python train.py --model="segmentation model" --dataset="rendered solids tumbling over patterned floors" --train_examples=48750 --image_size=48 --crop_scale_min=1 --horizontal_flip=false --num_classes=25 --encoder_arch="gmlp" --encoder_norm="layernorm" --encoder_mlp_ratio=4 --encoder_drop_path=0.1 --encoder_patch_size=[8, 8] --encoder_conv_stem=false --encoder_layers=6 --encoder_width=384 --decoder_norm="batchnorm" --decoder_activation="silu" --decoder_widths=[32, 64, 96, 128] --decoder_blocks_per_level=2 --decoder_block="basic" --decoder_attention=false --decoder_upsampling="nearest_conv" --residual_init="zero_last" --optimizer="adamw" --learning_rate=0.00094 --beta1=0.95 --beta2=0.95 --eps=1e-06 --max_grad_norm=5.0 --max_steps=8400 --batch_size=512 --epochs=88.2 --lr_schedule="linear" --final_lr_fraction=0.05 --warmup_steps=1680 --weight_decay=0.2
Rows from block 0 of the decoder, named by matrix and row number. Rows with one number belong to one channel. Each number is 128 + 32 x the weight over its row's rms, rounded and kept within 0 to 255. All counts start at 0. Numbers have three digits each. After the name is the row's rms in percent of the matrix's.
# convs0: first 3x3 conv (decoder.mid.0.convs.0.weight, 128x128x3x3), inputs 48-63, a 3x3 kernel for each
# convs1: second 3x3 conv (decoder.mid.0.convs.1.weight, 128x128x3x3, transposed), outputs 48-63, a 3x3 kernel for each
convs0.17 100:166135128111129118163054127079165118069097153126059143148145150120154104107128143089060119158170113160159158133131103142104189145090107112130098097114053104164146100062122163109154116138172092060060145114157079155166143069120071154159121137115093104187175153120107113129080145121135150112162175124102106121136129170100102116122178140124099101160150138124090112107075142135179171192092107116171166164105100090085134088118141083153058
convs0.18 099:154117138091095132106113082165101110111161091109182089159141148138114094144130125136040165108128153086118092084143075131133139150150138154144103159158150130154130118155166123093123097181109095114111129112176112065119127061143118065104117123124134115094089150118147120138122088077100189151151100134118134104127141135077120143097185154173103119100132078083138107147119154139196119120185188120115068083164107154135097132171134080168176
convs0.19 100:075126150052161069140105129136123078116175075124155096162100126081150131106135124120160154135060173078122175116078113073152141178151151119088124169125077105141159160133154101123111136117105128128059126075123128091132140075105149156206118104065111125100167150143139149127155110163139165123151135173132088117154096116157145154165100120082114142079105114115061083163165113123091194126086105131148179123108140150108145083152125144168178
convs0.20 100:075114115125112093127140179157095149157055101108111077119133117155152119162182174083141122155079154117139133208143105141094089110144162098091134074152043147103114132081108129154100090157137159120150165198125160151059158114160122121124152155108141117135126190129072136158136092135134128163122095134124171158105122178136152165085165130164131136176130140130128108113161107158118106136096129089173163093154109149132150095143144116106092
convs0.21 100:134141067123111141095138122102175033082143109154131074126163168214106141100119116176124122122162135111138138096081106193077119096144093106106090126149089092065159155185083151111101127094100118135129094081073138153052077134138171168129153174125073166143125143079157054182130143117090119078180124143124105089094086110149117049092176120091050128089140170211138079114139159155132131127098124151123118121078118135128143095135091120118155
convs0.22 099:116127139145148042153096085134104172165126134110141141106140137113092109113088145075114098121090142085130160107132056124092128112193130109102112133128116064161134124116098107097152122101087115130117103087153139087144127127132190171117126135119117107094130077109108118136147160064094104100124141138112140147072169087113122182086102119105091123069126175094086135149099095105139150120169107192096135106150085123121126156088142106158093
convs0.23 099:140139139123065108117142079125112131091155104150080170106183075093145189136119158134097082104150089115077111193121109083163147110170138112148121156151095112121172117145147136116142117167143094089131088095151091182132132085182080097135199110141137086148117099134150111179130107129177188126135095144142126115107115061118161156150149153096089143075076091114161164167125110125111139095096117164174172120129126150141099070196099121143151
convs0.24 100:171119124078152125129168143128124087089122115088112074091133131152167117154129156132113132138132144168077159093108104066127144121116086111113109115129085099156134122105096119109118116186091119099121149101125127140111188128156129117111111140117126161123113127149140056131102160099109069140161124093148108161079118103114093115140082176083132128130143139081091145148099134135081157206110161133072134133082146071171110149145181181130122
convs0.25 099:110166130091134098161081097127101073146157140099109062088202142126141114131141120129129163082143100129159114196102113149158183049123055139115087086151118160085081092139140096139122073161129116156159073094095114138149132118097142152182159173126063108141120121108064146159151176150157093146130169110100097118162122108140097113103153093109083069092088136042134164145082178156119135136063178131154163127144104052122043188147105172093106
convs0.26 099:125088176077137111125123051154136116149133114119104172126063145093134125091100134078062133150157115129071099061154074169181146135101143135120147071037154190110110143174068080111075116149188121032136092142103151153156094106135115124163089158170093146114120168159143117136127130067147126148151071163061105073064164123112117111089145118125100154074082183187108153109106121109107201148100169124076122119156149210116128097156125119179144
convs0.27 100:093172097110114139125125127139181124115112179158087133100159113167137105185139152112156123181128082107163150160127158138103160139166082106118134084158125107084096156122105086100056162139084150168124128111113148154112164139130114134157155053086058104161130109077135096199158080095078124169144051058139152105134117149094132116155160098179126127134198118108073160166119061163139135180159126103133118151102129127130147045117062150115084
convs0.28 100:119160166106113092094139092146152126122144107105150132148115180127075178192165113141143105123103120161101160143156080143095124079151133112152108093102116135136106180149143158102142159081149105142140181167215118148127118077122175097127087120119156064031112145136149177110096140145138191138125080120136135153121116153137119118191109126106094094107112118127167125132077132111139149158126065099158125102087095155112132148160069118135099
convs0.29 100:110110127064081119168103125090088153087156102074165081068107204140193099081121150163124144081101112121112157145165111129080136103177108082123158096122097088159151155088116109153125130101145148158132090075142126082120025180090184089164149101120113117163142165125175147152167116149088112141112164109137080155181072124142095088174083148127147107098106098110110130145130149149132091072053139122120148123156129156106135190103141129127174
convs0.30 101:153099174132146074033217157161102151134129127128095103155149147107107090131167146123124149160122121080145125155123101156138159211046139128118109076165074118133122125109095130087136135157143152188117142176168160142139164135132070163109149116087085177198182144104100120104129133146149140087093124144140098163098145114146186194161158187172166102150068143174140126172110067153083076142100145169111154157164170099142163089123111104116102
convs0.31 100:124145061108115131182087162138131034115123094097116092182130080121093102110116166120153127133134136160110045082107123204108089125127160116176083161108134151085105100098131176063125160107127114122165130148162133134055139128106153137106085116137142130143123046155167089143162135146160103124104179098085096122169121101151155088076085164097106161116082105122126130083054158202118140174134136074093162087138170106072129118116190107141092
convs0.32 099:144078111108128066151123080081086081157066186110104174139123151108086092150127120127118094157108162122111115158156124153115174123118113117124164123132079136123137143120144068146114083096140129128107097092076182117113187161117132119183141088079115152165101156180166090106199142087167126173128142129169120141156103139144105156151145059096117129110148200124115126120109160092155098096138064160133105105113095113105133139076085175105092
convs0.33 101:122107136106104123102157178150104052136188097121201152113096102149144141012159106088124116079124150133118075135130176125166105095117091170109146132078122166149108148112144118097118120116130124153061133174132140190126153171107122108077133066075113117134108139149063105125163153084103160179123158167078131151147128125128147097167179140157069057110036126201181126091134130083136156109139126138090108153109154113143095170136132135143134
convs0.34 100:126141113114126141110103164132095179083119113139096119153127130117127078157143124096103112139111129096168170084134150198118114140159133144080132093101098132158087105116128117081059107129153157131141129134091144109047193142044101137126185091179099157130112129136168152188112115093132147136091113138194083067135108123062111138136130111101134093143010005075137131109131090079074110156090154068074134148100076114072130112150120083125077
convs0.35 101:080186102089106000165103147082124141068160158164116134087177066173040147148131135124167152100140117065123147149094133166107173144134135115134112136088127158207140104059147105085142101093094155102118104091101178162107160094115084150175132128152119145145126044187124067099085116113149121122193151130098089105076088151142088098178138116119131195057060123098076144157162100096110147164085117151126087137175088149162119045147085144204138
convs0.36 099:092129165072159110114075103109113175131086090104148123125164130132114099125153154116151107098151145097159144121086087138130107130141135138131122103141068096088178115114100049039082125121170106138116146144142108203147198113132118198086074072108128134141110160119148111120121125124089092157124131124103164136103115093134130179113102136113118154117115124082123163183118111151060120153102103095072090170161152086158148146158111181153098
convs0.37 099:156139087113101107149114148085166069191188170115112151132104097097201141138153140176159135168137098154132120119136101212159112164169080074185170118145100090136114147170102094101152120172146162110137148127140091156157188169151131101165182085142118161128138125171149095144117109125132144133086116099118067071153130058133091100124125168149171080187156097108121139176098104173114143098099112076153130118152136096120167186136073163092165
convs0.38 099:066088126143168143136153128094120061163121137184125098132143028106120129128146119161141125086099099117110106105107130121132147079139201158092162077115134116118135104104128142128128059129095065162142112135194197102160113140137163096095156150102196118135102127119121168136141070124107168089124107088082124142106137097093105071129064139193131117103124079085091121102065158106110071194152169147162108061066166138111159113111146138117130
convs0.39 101:146099120129132137205146138152109169151092092110082128078171112128151119112149097183142138124081155129074137142139041116059172138143146160132147058119135078107092113102118161168078128113087131131196135140163184117135179171106110122111129104157104127084142139107164106127146200147164124107127158076144080087114169142156144163114145160039181132095076082113148099126104174144122134102131114142133087106143138159067124098136108137151105
convs0.40 100:152069162101141138194129170150161133121129129131106132135127115190106140121179081133070141077121130052121201174184084130140153099076109138116137125153142183086144113101157101132133066064114142062169060172167186091070086112140118100104122175098121167173116144129102141155152131157166115128141100074063112112116068075107148113156153125087130131116125110115127123180098128095150137124121141125084120167148112083124147186180111078099089
convs0.41 100:146113114111088124122183137078064106119123138133149055100110118071142137097121081106096132107126125121069107121114107113183165172122143116108125044117106120152087078178139179094109158111159123086153168128050168131068157113111095117125130126137103111144161111118124147065153116169166146102172128138099129128177062134107084102110171090136110166116130153102120126092128105138168105128140057120187164124129104107152120102113146178124210
convs0.42 100:122191104130146113146050106141148147127204119110124153148129128181151103133172113087109149138052154145123093077123143155186147074166152111104140117127103093170156103116086147059180122134126131083162158103122134066169121112095143107057108059169138060158155163063124146107173092101089140049095108064142066086133136171155153093145163084128180148118102148159143101165112121130129126108108154110110159093082137155099086205121131124166118
convs0.43 100:150131083124120107140119123182113143175107088088115125087110135115150094116200167126149135089100083095175100130170109178108127158147150109066146095133156087036083090133139155120072119137162143171138043119105127162126194160106124128158161127105145145147082160087105157163151134094125091099072165085122164156138105139155168114070141128088110104123146123176128139158116113156085132068150117049158108144117154104058093125198158183154107
convs0.44 100:138103113178139080135114136160064176084154178092148147133152156125181139124156096117120142138134164107138165056080097136135152136192104131100102103144124096120136092187053138148100108128120141083093187128129105116093079142155107071091099133109021096138123139151114193153074098112132110142118112096105154070143124109058097151084114148133161189164124103112153058144131160152143136177164141083146092061123088114126094128137133128095126
convs0.45 100:119067102135083191101167126080129141138128167128168096116138122166155154114119178099087047145153102118154141152157169148194092117154150138148134144150137102185069114121072173132144160138150150136114132058093074151115165157088068152105140078162129193095112057119098096151127099182093076186137166190188179096089145194162166153092129194125163127114112149097075135103153099152122127150129106107092128178142132108088144118137127072135035
convs0.46 100:125184127126121149153118089153156157171117113095128058174112094129149142093112176097109077111111105161110159163118127121160131115147112087129179086102085094065120105130117153133117098154135149119122164128166120083107129118078084158147100145117080104128143114133182110122068136123185141094171125075145150133077159138078076131102137068143088105099173109111117095101151123083114175163132092117113124103088130167081131180117089110079129
convs0.47 101:078108115108095142105101073147142110091100065126097154079144137105107149141153147082114107166114140172094121173068132117118110127147111142116130127109132156112125112154180168170136105081079114151162103101138134159136089116143192110091125133155083091118164114157167181159096135159181120111119163127096088150058149120105114153125124139114156182059091067121092121127130157118137152156117180119170128155125151151155171140108118159126090
convs0.48 101:117112135057135113074138060171128103127168114167121123111085142125117133177178109113141113116063149116123139144126150103154131079099168063131070072153145109104142119133101104126192079190186140134127090139126077115175142099114116081129144176101152101160153174156119135135087154064102066141104123139106159093132119092077115098143061114107066092137082108139142095146113155152161107109081163070166105160137120093141126153132124078139113
convs0.49 101:099148189113112118179107133122136038110160087138093148073099108084155154111155115151168088107070126126110113115167094108195080144178218149084113108114129170148136144108143132111121153161087160082103147097099133179109096104133146164126146101109104117169139144155074164100175085123130124105105190118108131145156111138129106184130178124111150119128096110086165129155110130157128160117120128123118146185090082149141094150104144105119113
convs0.50 101:101121129101138151148121081104129135075120078144148132089091107136171161077126125092103102103192169118125067128146116114159105117127143166123096081108137102169146178177117164131112102145095178052077134112118178116142125155105165128172115101130085105111102165078199070194147113083095157119114180135102192110173113104106103132156167093139137050042118129104120161125104114124106166131111121173088118189123160182139110101133109142133103
convs0.51 100:101114124133158111133096215178108156160131168056173129111121090089133102155201165127142130136164069146117082116093184110132132121109172125127173108079147133130144182123138121148137110111135108075126138120135106087176119138120062090160130124132127084101124064138087136056176148047158179189107087102106129163150129076117154160166134136086136101097132085163137063108116077181108151113096129078145153117135181149151099121066100186133138
convs0.52 101:132098160180133191072091058148136098135106084102119177115154163185169128106103147139103105101128140125122056089129110134153153146102108148138097093117118071105093158123169120143151096120171158093137138126030140064085119130135159141141152094104192114072103135108109137192173079070176147105129053146164128094105119172064145180105130122132124166171145170115160165118158122068149193079133161143059087096110138117107148183108144108076128
convs0.53 101:113128104110078098091116137170141169123123160102125151103141075100119111046140126053175115108140159114125095172174144119164149108144129130189101158128124145095101153140163152130172138121127096077076154120145083091122086180116136122127149122107095154153173117118188147138166142157119177131073096070062156125158062069146134082173148144092136145135091071143088175097139123147133144124154104207133109134045120153163154106118109151148158
convs0.54 100:161158120127117124117076153119134151133173157086081128091139090136162184157120118069125096111110085155112080126095179169099150135167125190105121127106161137114198126087118081120103145159131067118127129139079165136071138134152132127180159185177091159154150110188106060160167165134119114215090128120150126136094108101154078141063102133113119161079151121144149092161153126098144101124119075123164133146129098145111084142073157138089143
convs0.55 100:130077132105195139153185174167121078148086110091139202094146095157143118097171113077118139095085108111119135072171127091135068152139095157122093147122157129115126137146102166124119178167089077145144100108143092141070169067121102147113114149141131076085162129131123147085046177119079152126059164129107115144164170122160139167101043105146158070166174062103137088102107125088119098144096103118119128107139144154141164122109140134177142
convs0.56 100:077132111089112158036083106108077185105144159062165131199084165119167092133146143102151166151129139140120154086164139144095138111118152114112113081055168136141057132119124105107120118155098116128195125101160138138141139110106131139151085137148096148121167091083091119062158153116145156099182109098110149044118165098183078127144096192090122098076132089137174129088111098066165122130067155118083137098138131124137084177158136083145125
convs0.57 100:041151133140133111091154141150140121116151038139133093184092111137128128144151096157136114107102167129076071191144150065127191191164146129140113078116102051084063064162116148104100095055125121151138072102111125094138064205146159147119072094168174174086129167186130158155092158080132173119176145117106096087128104115125066127155159106111127145132116141091053111168105098126085047149128131148153111174061131124113106099099119101099131
convs0.58 099:139096092091078097102161169079211090186098078083097148137153110151118099164150185081146174148134088084149142059135081161129126170197035106080083087138121131132117203133046071150180104085146125154136110180054128132130130167117126113125185094107187168107146143178162138108112107068124127076091144162159153080140134095141121155090196079170147163129125097129118117131161083135151112123117121102121153137072173115142131113101112129121109
convs0.59 100:095174105129095091158103121086133141144135088088112102094099139159110132116121134162123154162161108142109093116087142152113160168145154155136105097137096115133100131140095175099124093070110114179092103120125099158106140188142111138165093095149114051119103076114068140111071099164109188164129130152137126118075094142177141131148073119087162155182158081173118129127099127122117128160235136055167086155127176128116132142095139158056163
convs0.60 101:155147161079112146102151164066130166099100109144061125143128101122176189085105102150115107153111105099091190148142109153145049157159178142091081042113130111084174124084111065126112184121219071105162052088067133127102129116089137075130083124104183154080106139115154172094118134166121151119141146193154136164172100113153129125173155167126121128171169165082088140169122112107152100120147174162178159082161090119135125128125092148118113
convs0.61 100:158169169100109116106074065136142100102130208196096165071107137074123082164131179140123149140177142107143176086110084129136112099137118156127166159035089144126079074055093141118074116162191143115112125078155183107062149164134102137130123108157106093113124114128124133151161175196153100074106148141135130070147094149136102114166133114113110145080108132208128163141140157090098118140110135154139098181160174061119109117090179120110125
convs0.62 100:157120199131177127143158212174161133087130133164064143147152167102103157122161154153151139103116095105170061144116156157150152125149116161106113099168122168142103143157097114136055118073159098143186118147186149096132144107103086113181122116094147128142146113156133178084197068130042095144148102073118100167126088135131122154114125108117122124135097074119158090141140108123118102131141159108130144195107097081120158104138106074143124
convs1.17 100:168149118163145083127084092137152099059128131158080139125181124159102065103081127119125089122134067086133114143163180111122101123086115109179138171097195216157087133152192148067160126112175112107161141108158183123120131108125118153125149082172126076098159134136163087167098122147143145152138113098143145135141144118114148125103121114135135055091093144011088129099153226140197148137057098144123071174111153145113147169091099169125115
convs1.18 100:127145138175172118168143137105093085131115083162136148118146141097137139157090113136187101115099127139124094115085098131140138148131153145111131150105059127112155165145147188102098153092144132141155112096109149102117086132099108116137143115147147108156065214123150094085173130143139059115118148043163145124138112143125144120131181122128214131067096080115116131096124138106118168117164098096165064111169120096066039155190100168085111
convs1.19 098:115113145108136164137194151119133111065072103125121130201160138094106094121141098144126099102130133143123111136125111163089114113155138080135092129168064148174159076158156148119127131082126155095160144140138150155154137091198150126136160108140084132173049120135159033101123175038162141123103123136090081118119148154190137142121181167167148135155143146165141121118158148122176112154131170112169078131201107130148173158081141114139148
convs1.20 101:093133144137171192161121103106132141114162141120151119097078130146142163146091105111153141113141091108127148088076132203121084085092057066141127106191190113164153116180125104124142140179146174066157169033142109124090129148193130112118156098138134090142103077154152040123097151138172152093075157115100076113091143083103121099054128102158114078151128072151108145148097107195142110110113153098091112095139138146119170123177137095106093
convs1.21 097:127164130193134142064133162148132094172167153132127091099096113170078191122128143124156128170116067074163176078128101108153176160158069124167134133140103164140202152107106141159127129110060162174132123151160153135142129096081147122124085094136148124145163135161096127180154163119118159072096119124096147075194163158134106092125124180068199109106124148139130177162129149111141137144126141093124146142111186095100111116114100079183128
convs1.22 102:148203108119137109159176130136215119118139060140135157047147157129155096163128113174098161174167131163109194089128133104172112107108121069136102107085109117112140160175141111141089117111127139117203049137190164061136117080146134096056157129120157157151090174118133152127108090149131051131172120100152104132166115124156088143170136117128174107142160087149117098161138111169158125102155126172167114092171149140124076113140082157131157
convs1.23 098:150173176081148106174155115102105082100122102228104140108083174099104105137139116125175097205135146161138136069116126131142099169147142051100095156174075091096058077118146146111084128127129145107133177131134090105173149072099126128136165148165129119128095109173175115066141156124154069140070147142093152090166088131072099144129187150148107159136106128161142157121164190119090160125133086162139137118168104107178128109199111138136103
convs1.24 100:158114137150129128156118172127143129092102143122121154115119117111150101133200128164188163135107142135082133122147132093161115145159080135132141134166101126096145088162141195085137129140101083135074099185120174116133125110146199128172135110103119114138132163152121161147140179114134090133173077133178172126128162144126058117131097134136131149158122136106148141166134117097102165128128163130134141151158138121097166094136052156061140
convs1.25 099:113142215159104127120078085183169074136164124144126199130147138071164139156105139127096099149138168100176189155110123114101095146146129118131082107109128154143079143143164062112140098132162107151102172118070117159127158125103093125135089123070125111170112155084170142102139108122177107067069071179158146115159136125155136127116126156168117142126164070065115103123123102149164099139139140101174096098109121170161039144158129159115113
convs1.26 100:119108102121137111147147153023095143103146109159193135063126218155135134149147135160155136108118147114075135137141130049159083127181124074139142081179101155119135170132186094151198192129090161135173164152145161114144135116158143130173084141182111124110102108103142135120171142166209087074147112118125146102148113135132061181131127143154119115141124148079122125127121119134162110067107148116212120136126149155116120148123158128116118
convs1.27 100:149149111054064181128136136110138113137122151094150094071173087135102185157151086138140136142089158099116048114149152138112152114098125062086124064140165113127180141106166139100132100166125051117142154070126132096153110149167068077129162130213153109130147137096136092155169136193100149123117138103141130158173054070092092124155174053129072128098104100141115105187147068115182138103144177138080143192122103116162081158140136137148145
convs1.28 101:118160150193185159157136123080088088073127148097103093098106155111092081200153147108105161155107101108102094128147129080126121134119150130143159091226141149154121157102112108123057148098128156136105036079012121107159167129113103129139107106164181089158186189125145132064177180144106128149100104101088077093150125089070088131099104139100122118126174155068147115171121087101136152099135108094146155128134145146137125118138176150144180
convs1.29 101:047131143093103085099159163127111142059090118082144158142111109134129101102099125111142170136097136064132161136136143120092157143142108109156140114120116165111158124140146069147091115139149129158127125169123159153125069142138138175116040128121173123120098142114135096128128146159103148112117179104086107116153172101106125146123187125147197143160137141105102152100160127124168095134139138142120142124119136148117140091148169149159172
convs1.30 099:189121140087081165096124078142191121136117106094161086092131088130141177094132131183136138098117071137142133103110085157082131120157106132117139187052121157138096113109119126186077151163079088133123097119129122141099114185154085135065102153130140105129113108112155151126162146168142143087143131132112054054160073110094149105110071117110120201152073099144184152123114188110127098138146051143081147106159089100161076130134151130116192
convs1.31 099:075145137169106142136191094115123145174157102164116110106140123159144070152118062082117115105069135136143113158144093141169154148087110128144110103173142061103133141172097164120157048132123125129149156141119129137077170131167102167155152088173095107125148131100164158115196146154109089155140140102149105134095129143205124138148088120118089151127197109136142087157188132118098143149131106105148127116109135192150080128134159158140122
convs1.32 099:117124142141148133107111141189136161120139130168124117129105145158144200086097164155168085118168109111151152182128154125122130088148131071112167143127185150096121133134140120171132125134168118144145171150084132078085122135162100096078049137089145093099080127122177087141117123187068099120160066060133110097109122093112095132085166140130117125135103149079136142141112106136144136138075202082078176147148091176170099241128084110095111
convs1.33 098:130101192118146172121110111046167184116103109164155117118103064100105143129152098125090118164193158089132097127157164157064114117126138127172092150064129125097147153093164167134129122141173071127109125142153114147116187164141160132110150163131134125142118111194181107134121106120082152173127202079114149120136192197152128129153131090138154170071118104101125151186145093102112060127132134152145066110159138115125166188168092139083136
convs1.34 099:151122172063117117119126152106077116146083147164111160090122092160146126110121107051162148132109110138079138154100104156103170141123129108120147140146151161159127088157118123123163190086167076152140126122114091094152127134116201071115172148076086155087108097114146080094132081139102138122065119154112153155073073128137134094157168160105132123137154142132119138158128150137108136137107124160108189154168148109126089135165145140151173
convs1.35 100:106136114151119124166128133124113141147115086110094090074175103140140134109102142160136150132126130118120106148142133101102148097137105167146156179086066072139101127081158224083171125121132155126178153096103146140073138117170126121158093179137125142131079146148110130057129135145154095155086156156094147098147100087083054140093123151178131176135137138156170182115127119130127161079064097138117128124122124137127158202104123090092132
convs1.36 099:118141121190197193176165167103068115138122166133140148107102189174082168124131157130131096091074075100093157096154117100104152125177153146169110188117126069144118088163147177100131096173103099097163084105161166170096133136088147129179092088099188038158150128101154127093140119213130169127119136156149100120108111135125095112131106167128126161147113096085147076149111109114081143149165144187145092108111124163144097052110140122085087
convs1.37 102:077133130137206125173100103132085169085142106113072116170123107106086124178080162069116111136082121106112150151053149086131106106134084143130143166135151131128150123157112138133102101115116119147128125073198104172104126150035088132149078149110106118122136091139189082209091150111111092078126103152146140114136153127139126150105131042164054163131055130193172155195137153075159085136099150138133173185119150142135127126118164120121125
convs1.38 100:136137059137101109150159115175134159181112131093166089100102083068107142143152104135149145116136122140127138090133111139138100098119192178121103137138143147139163147156066100160125125136136180132123115130134104102136123151116118102161094180084116131125114141099084124133167113118121151141124139111173195152167168156130188132087058127076131130144126139230161097129155092094139116111084089094175152086077100125123182161155142171174118
convs1.39 101:053107135096132091095162131206125191167137149147157124161129168143128098145123125129161114085173148101170082106164134119186172137118159158166137151126198098091152191138107116115109133119112048111108075142075098174095187159161152155151092136112129106138132094119130136085117128147118072131106119113157102113180086110165110081138186200116111167076143135081167192100068135093110184096127190168140162137169145154114078140043076130070164
convs1.40 099:126181121099103127120145181154155144113120089081070133088093139122119166135100115160170168150157122097130141099141083111143098106092111078148144078085083121120088190100079158211154141107145110157082116152108114140177155107102139135133179124075158113068159125142111110106200097095113124176180075127217166129104147119133112158113098112155126115155132167135114142128133109101082099103124066180130117120149101169045062081109123137108122
convs1.41 102:081095127107112130128148111169091113131128078134190117180122128066093126107131165167142095110153089173160118193107135156092163070103119078107105177143147179121113137125131084110145161137095123153084159122178100207182042193088153119104118110105173165159180129124157098130126085114132070174135130142173106174125172128182156151113103101127132160114077126182131119185128118110107143108114085130109120135112191099144086133147202104078037
convs1.42 097:135149171137146083191073121105155125146080113163065111157104121101159143079065104151171082106142087135171133153113164111104084108134150128099115135145149144187088070072106144192118188169060137084095135162097165147133102111170180166143158082137117122115146130157161130104149131116178167142194161149132138103121102077151132102142120086115145147123126161144060116139102088177090122151161088173169139139083144110086120137107058099132085
convs1.43 102:144160143057098113121152107191124149115118076121095147130087108080139168096109183181113116101121160135123139122120114141152136120108176083163140133109199095133169151131094148098162146139143093141145115154067106157141121133096172141179113173119139131122059115107105109096185161135107206103107158114159111095143086149140069119128143118080123121172105105106109097210150163080138092102153122134179186076159155161132111130103126199161123
convs1.44 100:084110093101117102131139176074128157158149136091074108142112147118113118089208127142169122158159133096203138145087131122106140101158115087161176100101134118131085126104122119135106167117140172130152127130148104143135120155052115102112177126136150089110145159229124108126154130126146181125135100105096150134145134124163114103193116159148140105112103086131051100118123145125135159101144160078119159113126111156135082134179099136205128
convs1.45 100:077135156119064122128120160122140110165127176117110140061128059135096109167156165123188173196122152166125156105141103139106077128099180111131131152160159104134139197116151140071063105091112137145210130158176100124108104061130208111160153167108118171091101136108110091117086128142117119125151142133104091161119120163094124090089138120123100136127114139122163176125179180128148067132166070133079187112100148146114161133161095169095109
convs1.46 099:083165162090107097119142153127106189178161113131100070121161107123124154164162109138197128147164109153148093112162133147125108070126139136122182178099201075126135124118162103074112089161130135123106087120116078105078108136133114148113158151168045087107085103097179127151121152107122139121122182154187145179119145169151150125172161107142107155099124125126136126135188144045161100114148114129124149113137108167164188104121103129189105
convs1.47 100:136141118135115148163122115073105111136174087055111140182073144117165159115129122208147132123087066143157144105170065057144135146081068153143152054108091108125138093167134146132131138118147130083121165100159121147112112100164154121107092071093130117128126178115118114161133144107077094072129123117167092105167106121113096141192181145143167131134080093152135111133156172151172156117088118085055161105133123155170131164147117114149106
convs1.48 100:105126136130118195143101118125136076111098157157099089135095110112167162117148165175127146119129121107143147115156078124182165145176098140065065106184130141142132067124115135144059126156149125134146092096044068186071157160151106108174134136150175065107151159050106119104092154201181118140158135112101143133076177093136134106095131122111167110139165114160140137150074104136145107153105135100133101119111155144071089074140132124139093
convs1.49 098:123151147125065177111105157140133134143110136144152150106120136130116140113138135110136107111150169099119132077119173201057126098172120114139136096162162178154071132139066159167081176179099161056101076142096148120137118070155162091055140140098153096094120178159097091086192101087163165083178140054050118137113130118149095102113136113103176155095126081186129122087077123145204183148168066136098110107142207100157137113111121178092126
convs1.50 102:150146146080147175131115078135050112083147145104143131098158089126092101149181074117145131111112126111187160124144134151097187084113142107140074119122116191164138116138168106127058170098061160104102133129094116083140145109147149133123039100095150139117097099121086135153067108143168172097170111176102136122112142143108105155121189201081087124084170101089128114106077056168150162110067159110126117147108094094158087134072135119154113
convs1.51 099:084066132087133109138148096150116145150159113137146075137050136158149159194140146144140075060167134111107124086171196154096099230095125119132155102130129138101098094113087143205117105097123090144193124186143118145080130143108148167162130138126156091127129064154085194076132122147130060068125057100144144166117122163099045089180169084135129114121117158130118126133174183159131126148120142184151120125103146159115146143103125102113116
convs1.52 103:086133162119139120089121142125117177196139162129134139152122218137139194140096116179167056181167112128138141157145147092106127159153127114132164153068129164147186116150107125148190119139138118172061115179148145132147109118130140125132144164207108078187093116147097123119118157098111092209169170117080128098114101080136161095163139115085128127075115138101121146111058115108067128051122170117164197195147128167114115124116075132134106
convs1.53 102:161117116173101122173106092162152095045125116080131122199167171154099142113125135102169183119148110192161100089132108169132124091132130135182125059102085119121184160123122149055121124098085135062116155141082132147110170148099149099128052111149172153140099133174083142180126109173124138077145188080103110072075119132111084126164186156107169134072153141105177088127194124160112124190137123089128143141091132135105096077206106094098123
convs1.54 101:122103099085152105099129141162105084090098165135092117186069187081084138124161160120083191109139132155088128168115091167075148191069155099172188163146130106170157142182115146116187175093156125099182146157177086137111148095129087138142128096152146134133109153161118090102150075143108101172099097157120126152153153101103130135123119171145126124133131161071138084071126186129064129140121161158125124160115122105092079129157070088085164
convs1.55 101:042103133109114126103087156157134121086134154069090133155110097100121139092091102107137119185140151138104088120113129173138167100148149155109124136156065065103087155134113123122132127176095112167118131144174155171156122111099087139137131122145037084160139089083061102120102165126071111174168129168081125169067142136154191128133098161077147134113104111118172088132122132115171094217091141108116128127121132163121129108190131172144175
convs1.56 102:097157151141145146120120145065142128122167147115148147103125107113121159143166135118126101117089116166116110212137083119140122134119178176092139116128125162144150105160120119105121113094109067135201067171118136136124107130126093112115095105117144131141207124112128123128116127164118128059108149086100120113130131089131145097126132127147102147078118088126207135131154146147142173139131101091152166105094106093113142084100158129143089
convs1.57 102:103080104179130159148113120138084111129100095141103123132092145117086101176147116145209120104178076131145129178073115128123054092117152121096119120088197201212111101185096181137168192166136100218125073138147139154112108132142090136101094107130146080145127063155134118148059173116102111080125150154155145116147165084080094114114096121163097135111122144166102150136145153131126102083093172083163094161143165108145177135134196101166119
convs1.58 101:072076143121105121073163114081110109190057090163095181109103131169102124136149116133087111146138135105121119188122111123169090106114138158115165190115179120141139118125110110152161176085208107170125139126187079111178120085169031112134176131113137165055108088106084145109111146143138127109147118124132058114073053127089124116071092150095102096103203084125140100183161094208083135126130103144102099130142138090087130114202184119118093
convs1.59 100:107109134227104119157139153149087140142134114120087090086105174147133073090171147154129147109094060155149118176110066139112150131149163147075132117146181148072107121147125179123099075124186122196115150163138120177126126084106156181101062092140065130115107118143059175131097137174115127142172143180137141086099115153162163142091094095172150093093152087161157132126131168143117100099094153110126099129095097071120118131143124138125181
convs1.60 100:146130048104119141137156109182133184094122148129116125122046149072086163136167113127100142177207111122174157126095119136121177143110119100176126094175087142190176101080091112115119126112124174121098142157130183100093175111147148139162148111139114104123138130217192145147109122098137084112107127160150142098119184093163140114110103109137108049106059140153185149160163121067143119129096106121075079131147108163096088094152062139110112
convs1.61 098:123185095105059117157103168076130143146136164121136150111130122077115169141217167101133119154128130154088149129113182151068117112176127205111116123154176113077127092109123168179117175119153078141180172133095144199108122153138112096186155135124145155077101145125152126098170128181128080138142133087148062163137113091088136135103081136142085107150143157123109156125147119097177168034128205064100162116154123126105088146134106089137154
convs1.62 100:109113140134157121103111103148106104116125121163112123135065117110102133117117137177110099150123109149180159106184085139103099112150096097086084091139065127110058106130153154126131076110159070123067109090165098090146121133126162084205104117174122083116105110121089130102130114082148119150115114123129187187192206072070148147156190124122160112110147124153144123124102139138125103150077129144015132139079132146092112160149134130126149